{"dataset": "telephone keypad tones over noise or synthetic speech", "dropout": 0.1, "eps": 1e-08}
Rows from block 10, named by matrix and row number. Rows with one number belong to one neuron. Each number is 128 + 24 x the weight over its row's rms, rounded and kept within 0 to 255. All counts start at 0. Numbers have three digits each.
# fc1: MLP up (model.blocks.10.mlp.fc1.weight, 768x192), inputs 0-95
# fc2: MLP down (model.blocks.10.mlp.fc2.weight, 192x768, transposed), outputs 0-95
fc1.359:129096114146124124126125174103132094120147117127124137120117116136142081141110178179131102123125093137132126140128143159126090144130133146143138158106099164104120160143123134122108108165131134090104121118150154135151098162094114101136134136113079141165127104114167090124119125125159119108
fc2.359:123153159167159096221112083161124124141163163135136144107169145152116130186139130124131106127127128118127125120118081129139170126116147164086149120113150091118122124124137124137128122073126127119132119121158160114113119130128113125140134104124120171156102094116079116114138129147137136144
fc1.360:137104091128119110115146198118111100133152112130152136150126133135146100137097152138109115112123133113127132154139110155107103156119148136142148176087137162120166188099114135124096131143144103031143133102130141144132098151112116106114094146129110134165083127123157136124103132145153127123
fc2.360:110139119160161107211131074154136075104118140150134147125131110153102125179121138100093124120159110160105120150117137145133145135133111161157122135126132121147121146174130129111137103071115104116124137127176152132131142168121155121141143104112111154140149115119086103101156140104118160150
fc1.361:114140106113158122105108158102154145138157131124156136130123119142138134068144104126163089128090133114131105144131120117133129126058165116116102160107098139155089132138140142093119146160125149097137081165149135117145099146142141099094117167140132149142095161105136125117119138104140138107
fc2.361:158150161115104110112143102156146099097129133086149140135138124178128120141130145105109096097138143142134083084115123144125158117068152130093143124147090138119130125113138134126117152097160096140115092113129154117128135106146088129111127068166166117196152177133115132120128107165149156137
fc1.362:143092155116120031146124135108127074122123150124096116140116130138142130080137162171094103156168123126127148150148135131158119143120090113107105173104106130144091161123087114119143094097146126138102106122158113126144151147151120148124145118152121119146144177110149105110086154138136160126
fc2.362:147130157122126145131132118133133144133098131145108161152086116100171137181122154125160114123143143154129149120091140112139102126173100124156112117158115131135161132135117164124126115142121099117124148125116140081150125121089133162093148117146168127133094151128127198121079153134169154117
fc1.363:084103152141115073164144135135093116120165162151111153149125136134151115098167179177078098131191106097086121093120163086145138147091102098126117151126130120131109120153106109094135098106176119119121065102145122103155146105109135117116130089142130142136121149143136112109088132116151113122
fc2.363:130112155107105128139135173115114155117113119099126131156104104109175143154111148149165089122127119147146173122117128115119105150145127110152150090176103126099167142138120149153142106143134109110123144098144144082151116075119122169097121137149156115149109144149157168108090169154143141136
fc1.364:141163137193125109096174097111132098155095120149096113124107141111112094126146118149106142137182153145171129123115177106147079178137140152131152083127124166170104140155099113130179105144098152131150135133120147136112113132127095142124147135093114117105168156098170135125113089119093133156
fc2.364:126155128133162132107157202133122144103112116141120095112134114136167141117114144097132133167136160090116099133139114099131183116141131097082122156118139160136115191159117144107161137126128107117126161119137123135123138121120116138177138122079081126125118161136104134106140126087115153125
fc1.365:123149128137124121122119107092133104142126111170120131108135143082104132131125168140096154109187147132136155071101123098127097148129154132137105131090107172154112145153115127099179106133114139141106092150152138127126102121141137101128148151137096155096111167153135126134147155107105166129
fc2.365:135085081148145165124140201121109161103117159140118100128140155111134120112164161173139160139121108106129178106128156111127091144140134142130131098110120141096157121133116104123099193166128134154135132122108069175153112162097124153096110158094093169056120091118116132150127154120175099150
fc1.366:079134108162107115102189161153104132135154121132147116146110127132127122127105109126107128101161089102108138114097152105106141158132153123145129122100168091145149142112112133125118153165121109085118105154120114130120134108108114153120090090119153142136117108153117177135136123096149123156
fc2.366:087098106134120127133138114078163165101155148123116128145141135071086120133134149127135167181161100157125148160161110063110110142149138166178135132097174103164103133160084092093127140157108131123132142156150100150137134174150149128151122157127095141095158107127114104101149127072134143123
fc1.367:136171121107134107090149125108129146136101130141167131130137063117164156137089129123149164139176141152183065117153141108104135085101155138111077150141149127162144101128131134139133126126151108118109122196114167144093125104137114125132096115141122111090142180153141129105189116100094145108
fc2.367:130080120159131185135132171114109165090107176151119114152128164097137137090178179143148138137121141113127127134125148107161088135155114139143103131137127109121124090127129104132136205160104113118134149130104087137152119162096140149105133166123132161058109147109111130141113136099181118118
fc1.368:143170141207151125099130118157149135151146115147112124135111156090126130139146111120120144167155106112146137089121150095104128141118119112142139110122118124138100116181125090118152128148137133130129090083107135174180105136135102161109143136103147138085134126157131164140136097131088134149
fc2.368:101159127123161105127145198122124133134153102115136084116157086154150138087081112137098128148122143116126110124151092121111199104106139094080138155117131144129114160139110157114149100105140141122139136117154150144114118133168125116170143138091101106133134123128124077079153101115084140114
fc1.369:128154135168113141125138114119126127140140133185122118114112151083146135121201144127064137114172141115130111093118139092111124113139125112087150126135134139116147129151157105067173136162151141125125126138116137124128078165145104138145124097098103136112136148145135149116154115111117116174
fc2.369:147114143110151123108141205121120167133133130138164119138148144147140159112095134148137136145108135123137130151112122140118170081116127077109139163139149141129104204169118147146152131090146154130105139123140176159110117105133096130169146122082089124121143130146116104076159134149119120106
fc1.370:117167129096110147125140109087131150128137182147119164125147098131141095120085129094085121141140119124151140111176101091138113116160141128135133141150104176096121099177112136100114083107113160137120128084121139176145139125082130110129162139128126129101139194147158121114080140118106137104
fc2.370:136093141142152118122133135123145126139138125122147152083158106116096170114160129135105117115135163113142092126172134157111137111116140142122141130083060144131087147112102115073086088129118144108107142118091142142107119152152136089177112130156132123143128144101119128091104125106108157126
fc1.371:161179133178144120093182124130119153115124103136109129120103155080086110120141111149124144153161118157167124119134147087130116138118117131140109085116104130158108165165095114123159079135117175122140108134118157158127104117154125140097132120117137117096159151127145136132127109100100140135
fc2.371:101156142118158128115162187106122121116130099134119090111133082134184137090086118097144134146131150096115099156161098100120186117135129093077123166149132160128109164146116173119164109119122118108139154112151137120112143119136136117164154139107096107148108158135131091090151110112084172111
fc1.372:135146129149132078131124149087097138130130102172151136111120138147114108116134144098121103116157133116120084108109136103145117170138120152147149199136109128136145093139119081115164133116119135096131101121151098098141121112128131118106125100067086163099128178089171188118110139120115138134
fc2.372:150098153123139136109124139168122154126128124126113135116141141120110156128111118169123122178148125091128126146135086103126159129158184133149151131135104153126120136109136112122144112137085158108137176111118161159126131138115123126096107118094118125089093094146130120102115139147143094126
fc1.373:112139109150127143111113106147153141137152109088113158124151149139137144132178121108162151142111141117133131158113122130078124162131095105151171133124165136121116153121156123135148161159162138128099121145133141130134103149121129090146062154115154162128128132118100104142190155140117095151
fc2.373:114146112122121096051156134128116107118117086114117102123101110141144119110110120085152141141116109124123124148122126148125116163140132111106147115113124169084116125123113119128123152116160103124135121149140098125160175132131137120161131126118114061166124155138175112116157116115115132123
fc1.374:122145121137125144146141145152118135135136132166156153143101167128114135116124120158085142130168126082078109104108159075126145121143133088097128126141169079126167155145099111108122147129149120100120099086116131100145108119109077155133085110140136149114105139128107185148121091118127092165
fc2.374:092077152078071097130140145099143155142133128092142127133156133139110163134105067158108134155158066155114165148138113115103144136103145115143162161120153111153127163117100116118135100142132152102115121122132151115099132130199122122136086154133166116143168113137162101069118128145122154140
fc1.375:122147150144140123117141107099137134136128132130129120126161064090138124154100167112143117114193140128122117068136099100110116139096136139136106152147142126143120094125121141130133107128112125155109102182165162129145128118137133138106163117133099112086150145183162159126181152093094147097
fc2.375:119090083162142162144133213130106157125128169138121112146132164092131121086187171178144143144112132112130161128141150101148107130138122139127111115090135106114133107127115111126137189174127126125141144138120077153133129152092123147113114181090093184060115109111085119153109144097155115128
fc1.376:149154147110113130134146092109125138130135105137148117114130146062108108155145186126107134107180125111114140086124126112135092123139139136129119132111116164133099148121092121137159105119107145128121107165165138130136137126136129098116160151110117168093102149133149149125143161106078147101
fc2.376:140094091161140168136135216121112144126113157165127102156129154108142110076163163185161162141108118107132178112123158120125084150140116131127119116114129137118151090144105121150126197155129128149131150135122094161145130157079124151085120172121097157054107081125127131166132138135158103145
fc1.377:137182109116123141103156108094138151127170183133119144134151092116140100157081119104121143140112132107158123132155089115165085115157176124122125148143134178087119120157080148117120100118110156137135122107128169182139157116095110137113163151105122114091133169135151137105083104127102173111
fc2.377:109120135157155116143141147135118107136145136122125124083145111121110158083154122131099123123133164099124105121163123131115158108108156144087139145064061142135099144113104123071104084141115128099119132122114119135094112155161135081161100142139122134149124138105104096092118121095083154118
fc1.378:145154130125129155130166111145162130129133133122118137146164146130171124157144104163106114192122132097140123117119128137053153116155140026140129141101134087147146149121126150089146150165123144126134128105127132193151082164147083127136129169137116123116112117140140129104137083153108101160
fc2.378:119149092131127107110128152094137108104134143101098120110155130167130140113095049146106119105179126158134116109154111166113138113100110080147111115127122123148131141151134158089110112135122180136147114087125107176115103119201135101144115137115112127134159108117141107068132114132101096100
fc1.379:197199116153130100143151096114105177143120125132102140121126123102122105134128106116120141131140091130206113146109108108135104119133182125097128168089148135129111154142115133129150132133150157119140147151147111120123153114123079151127101119140140165078166160102134114132117094126081120121
fc2.379:149126158149100151168158197112165118104068178156121109134130163114155136064161122117093117097146144122131114122124166167145084148128106140126121142130092109136150114140132146157122181109124123126109161143126150101137142171116136130110146164131157150126101156125129147154128122144137145102
fc1.380:119103120088165149128149157093116095162126143113123131127151138130107136093142132141212079137152122147130098124112141106142122138157138125118167122089136132071137140143133121110132164184130120133163139119188150131139080151136124109158146138067102112125121094113134140143122160173137127119
fc2.380:147136093133137114177124149153113124094109137142147091176087127155151091150148161090145100114132091106133148148106139162135120131154126125144152131182098144090157116140127124167139119130134113177128134072150125131139147145095108131106145130126127149119149110133119138179102147150122108115
fc1.381:126146085136141106143110152083109150119133112146126138134118154120104117139107110118083126110103138144147156115125140085085123110109152122122087134115083167159142135166159091091149129103163103071127156092119127116094103152140143134116106112125162161122136161112135114152104152132131168113
fc2.381:122152113157144117210109127147135099172139111153138115144109104123134078075144157155135132151067112141171156148116105112141131108113111161125143093132128099117143091103154139138146090133137140182118117124117148160143148131111126132114136144111128165121147061142091098154121125127099096123
fc1.382:112150118139200139099116124110109168149177181139130133152156117130134107083139091125133122141097118132096098104133108108138117103142131118115146144126146117074083202173127147087128106180109148131116103178139124115139104115096158151126142138142105156123098119074138149154143148137140150157
fc2.382:153141147127127128082139121106122130073104161099096130133156155123123095109116103095104164124158121131104122089144130130107136126113145129135115131149095128152116142154134117116115156171117085130133135131087102114145109132153143156108138132152145102153111185126142159099116134107164158135
fc1.383:111113127116134089158156150156100101133152147192132143133112158121127121117131171175089107125183125096087132110112146083169191138140127099113125132147136154134140165139090077102122124115180104117133078082118121101143129118127118111109107099153130137123091120137122117119094118103140161146
fc2.383:128084162089098127137141143121128144136117122102117127168092111126163173154108125157160116155115104137138148142107120122117109154137136099153146134163134122135153168128121127148156108122124117093127142127117167076129140093136135157112099132156172106156118147148170146082079167170146160131
fc1.384:092144118179121141104149105138163094186117133159083117147145141134164127148178114145108124162147131099153138145115165147083117163135124128124166117157152104116098159114097114121152140169138135137117123139159125154120100188141079175121162153105116101128118107104155161119155097156121155177
fc2.384:107149098119125081123143167101141118112105118144138085147115112159140116117119121112132102152157108161122153138131110139147155126097129127128113151116168103127126180180104149136149131120168100139133108111179126142139135100159105144158149123095067113160146142148134135114157147113099149104
fc1.385:103122128139117123134116116102152125140117157155116130163122116144131134163135116123111110158108098140154119150114083162105112112126102090152156112109107137100128145141122148090148132155109120127113124097157129164138103188096111126136085164113114122148084129073155110116098120143150118147
fc2.385:158138152113122109226116115150144093104108152115149123090140117156106151115104120110092104131133124098145108143112115168126153145118143128114181128197071153085142137094160139125133067065120120132110139073127164125121154114131114118163118108119134161174119129142090123096142128181106116143
fc1.386:128085108171113125107133168147097084128133130134144132121143105120126096151107169164144123135147094121121149128102140156130129141140156140133129122117161107102121146110112147135128127162135103099132108149134130124117128133091120100125107093133130134172113124126165128137128105107169116133
fc2.386:109170134164150102172118106147117142142171161124111145101181167114113138177144116138149121127138124118135109122130102119142153117088153177116137093102159073142125124121136082128120164086102123116134122148135128129112100102146113135161126117120126164127110108104082141083133132123143152145
fc1.387:083176096150112159134124142148125124165118133167146157156135101139149147099118110112166155162146121096138073088110129095130134107110173113133066095070143116129144116143112132110145161116134139105097099153102127153129118121114121120113107109173130147101114163121091113162139150088112119140
fc2.387:109126148116113160122137129116155153082105163121119134144124128107135107122165145158125129123145102157118137130119130127171099093129128161141102127106137091164106082132102126092128190154126109101123111155129113154177101149152136143078153162136139115107164188116147117173160099068171161093
fc1.388:127144098068156180121106153100118116119119143150148124142158089109134143109164122092157106128127103140134071099146104121135119115133144138139075130117173132120185107151160161137146117120144102112116123191111116129138093136128144111136145115135096137116114129124080119133176154132145107152
fc2.388:138127125114164148054118119128110161117117154118117121151118196115124127132142120172110159145115122120123107134134126117175137105116133142145099137131090121157124118137138125136118213185131104096132119172104105128138134120127134116112147119150111112115112204102127135126120099091157142135
fc1.389:212193113156126123151160097129105176147120101148116138103133114098144092162130131117123123138146114126182106128120110126130112104144166120092130174112167146129108137129098118148134121134166122118122151157140107127125162116118075117099114125148135167086142158123111111113140093139084109113
fc2.389:173121149159118157152158184116145107115066156148134121134138157124145134056161123115100136108148143123133122116119147166136079154138098131138114140137088106134147099131116143161120175115114130125104172142112146094147131174098129123103145161140160142120107148131153144169113124150130121120
fc1.390:134119100135176122074102110076152075136165161126101136120153088132114132128107132131160125149162145158144124091099129109108125133130154140094131151143146146124139138174157153079159105147134156145161099142115140128131070130111089111119156182126130132089119142175168126169135076154151134146
fc2.390:138108087158162135104105147149093166118137133143132130119126161135099140141149172141120138138121150120140117137141148081129140139114130111147145109166129140067141143125151076098103152159121136185103103094097087145152152123093108116136132121098117169050147118112105126142119144134154051143
fc1.391:113099134127155146140092127071114058129182142149121119138138121110100098114149169153156068141172108137105120086126153094114125102123110115148138137119106130080105126154139134087141117132136168126114070140164156145132085132093138115161142121120103151108129143157111125148120148144158130113
fc2.391:164086108127103154128129179124093177139092131116126148149104118116148111163133171146160097107108119109117162137139166130130103129160122127166108116134098137117149173120130101141112115185144118130105148095104095108170123102073143147123099136113108133134098144151143168119065172118155113162